config.toml
image_size = 64
color_jitter = 0.1
encoder_arch = "resnet"
encoder_avg_pool_shortcut = true
decoder_blocks_per_level = 2
decoder_upsampling = "nearest_conv"
beta1 = 0.95
shampoo_beta = 0.99
adamw_lr_other_params = 0.0021
lr_schedule = "cosine"
Rows from block 4 of the encoder of a small model that predicts nearness at each pixel, named by matrix and row number. Rows with one number belong to one channel. Each number is 128 + 32 x the weight over its row's rms, rounded and kept within 0 to 255. All counts start at 0. After the name is the row's rms in percent of the matrix's.
After each channel's rows are labels from the 100 images, of 14848, where the channel reaches its highest value: "strongest on" is what is common among them. Only what is clearly more common there than usual is listed. The data: rendered scenes of toy objects such as cars, trees, mugs and chairs.
# convs0: first 3x3 conv, stride 2 (encoder.blocks.4.convs.0.weight, 176x112x3x3, each kernel summed), inputs 56-111
# convs1: second 3x3 conv (encoder.blocks.4.convs.1.weight, 176x176x3x3, transposed, each kernel summed), outputs 59-117

convs0.142 113 [131  97 139 179 105  79  81  73 200 101 108 121 112 114 153 117 142  83 107 134 164 111  88 125 129  65 119 113  94  98 100  72  79  90 113  98 127 143 109 151 145 141 106 123 159 171 111 145 117 122  64 152 130 146 117 109]
convs1.142 099 [148 143 146 119 122 145  75 107 146 111 163  98  87 119 146  85  95 109  86 118 116  70 105 127 113 110 177 116 129 156  88 141  93 194 124 167 115 143 172 108  97  68 171 149 104 133 120  98 177  98 176 135 139 153 171 126 145  99 154]
strongest on: airplane; boat

convs0.145 086 [125 100 108 117 159 102  84  81 114 150 125 149  87 139 104 105 127 126 156 159 118  75 148  93 113  81 127 125  82 117 122 157 102 125 154  93  97  63 101 146 133  97  80 102 117 218 193 139 113 114 143  98 169 115  70 101]
convs1.145 113 [155 112 120 102 103 130 137 112 132  99  92 122 100 131 137 102 144 163 101 125 111 104 118 117 104  97 190 118 131 131 107 147 120 145  55 129 172 115  91 142 128  64 102 150 126  75 111 114 188 112 128 160  81 110 145 150 179 169  83]
strongest on: trophy

convs0.17 109 [171  63 171  87 153 113 109 119 147 142  67  78 106 118 112 161 116 117 114 123 170  86 129 146 137 105 182 142 109  77 190 122  27 106 101 102 176  82 145 101 162 144  97 117 121 140 139  89 118 168 141 136  93 149 114 135]
convs1.17 107 [131 158 144 142 171 156 118 206 144 134 109 157 109  99 101 104 141 127 136 119 101  91 133 180 180 117 135 176 146 176 112 125 111 147  98 122 182 116 145 140 139  94 119 164 143 140 145 108 124 111 154 117 127 113 123 110 174 147  86]
strongest on: trophy

convs0.18 111 [102  50 122 128 143 100 113  98 129 135  98  87 115 162  49 157 207 168  99  74  92 141 133 132  97 143  97 106 170 129 121 115  67 127 110 127 144 145 142  97 127 162 134  90 121 137 117  86 132 123  92 124  68  79  68 106]
convs1.18 102 [112 114 165  83 113 134 140 148 149 154 148 117 139 107 144 155 119 121 145 110 121 194 151 145 190 138  96 170 146 190 142 122 157  98 144 162 171 135 157 141 125  93 114 180 116 104 156 115 170 154 123  96  95  82  64 108  69 137 111]
strongest on: arch

convs0.172 095 [174  96 141  57 183 114 115 145  98 183 111 111 152 165  87 130 128 167 129 102 151 148 113 147  76 143 112 140  78  96 113 152  66 176  96 108 181  46 110 144 146 139 104 144 139 175 139  98  79 157 154 158 113  74  96 120]
convs1.172 091 [131 146 136 118 101 142 151  91 131 125  97 104 168  89 128 146 217  90 165 119 120  94 143 191 123 136 126  92  94 121  45 100  96 171 132 121 123  97 152  95 132 136  94 189 136 169 132 117 152 123 159 124  66 112 110  95 135 174 130]
strongest on: arch; hammer

convs0.55 115 [123  82  88 182 123 138  70 125 171 148  99 107 106 162 114 145 118 208 144 105 136 149  95 151 116 116 123  90 140 162 174  71 123 138 121 120 114  88 200 108 122 133  76 113 117  69 118 132  91 113 139 128  76 105 161 127]
convs1.55 107 [158 123 124 120 121 105  91 119 199 150 153  85  90 136 155 138  96  77 165 105 125 134 139 132 147 126 117 107 133 150 105 114 119  92 160 178 167 146  76 143 132 129 143 136 122  60 168 124  95 120 142 180 134 170  91 157 135  82 159]
strongest on: arch; largest object: arch; candle

convs0.25 100 [ 91  94 129 157 126 142 125  94 121  90 181 175 195 139 178 123  59 151 183  83 184 110 130  96 124  65 118 127 139 120 101 119 134 114 143 163 131 166 138  90  99 125 150 173 158 137 214 148  95 152 114 112 182 113  77 105]
convs1.25 115 [116 155 129 128 113  64 152 131 120  67  88 112 149 156  71 149 147 138 153 109  69  69 159 124  84  83 110 100  76  91 131  85 136 101 126  96  87 153 104 151  93 183 129 115 131 139  67 123 109 168 139 125 130 139  96 155 136 132 136]
strongest on: light from the right

convs0.14 098 [103 127 112 103  97 140 118 133  93  93 144 139 105 132 115 127 108 118 127 181  96 151 120  74 161 133 175  97 153 127 116 183 127 121 122 102 172  50  98 131  60  67 147  65 170 107  74 129 123  85 112  70  75 101 174 151]
convs1.14 100 [ 32 173  85 128 124 119 117 173 118  90 128 129 112 121 102 165 100 141 142 137 109  98 141 140 136 149 141  87 159  69 143 103 132  67  53 147 108 108  99 110 155 180 112  71 156 138  75 119  69  90 106 146  86 104 157 107 117 136 110]
strongest on: ice cream

convs0.58 109 [ 94  80 102 113 109 125 119 155 131 127  88  84 114 187 129  90 122 156 142  93 134  97 175 179 102  80 158 126  59 114 127 164 107 100 120 121 110 135 116  69 183 110 150 161 150  98 134 167 158  91  89 113 147 148 137 124]
convs1.58 101 [104 104 124 183  93 104 159 135 134 147 105 142 163 115 138 121 109   9  91 144 158 120 117 128 132  99 148 149 150 179 140 135 128 115  91  98 131 153 137 147 133  81 118 100 113  29 142 133 134 144 121 137  80 136  59 194  72  84 129]
strongest on: ice cream

convs0.134 094 [136  53  75  62  89 120 117 158 110  87 112 152 105 168  82 192 146 123 124  91 126 118 147  98  57  96 172  59 141 102 104 120 111 147  97 159 140  92 147 179 122 159 157 187 102  87 146 138 111 111  98 168 104 110 131  80]
convs1.134 098 [171 114 118 113 139 149 136  36  96 113 108  85  80 133  93 133 100 100 134 111 142 148 142  92  92 152 109 119 126 146 135 156 147  61 102  92 111 118 112 101 114  62 159 158 125 126  88  71 145  96 141 175 102 154 146 133  92  83  83]
strongest on: ice cream; largest object: ice cream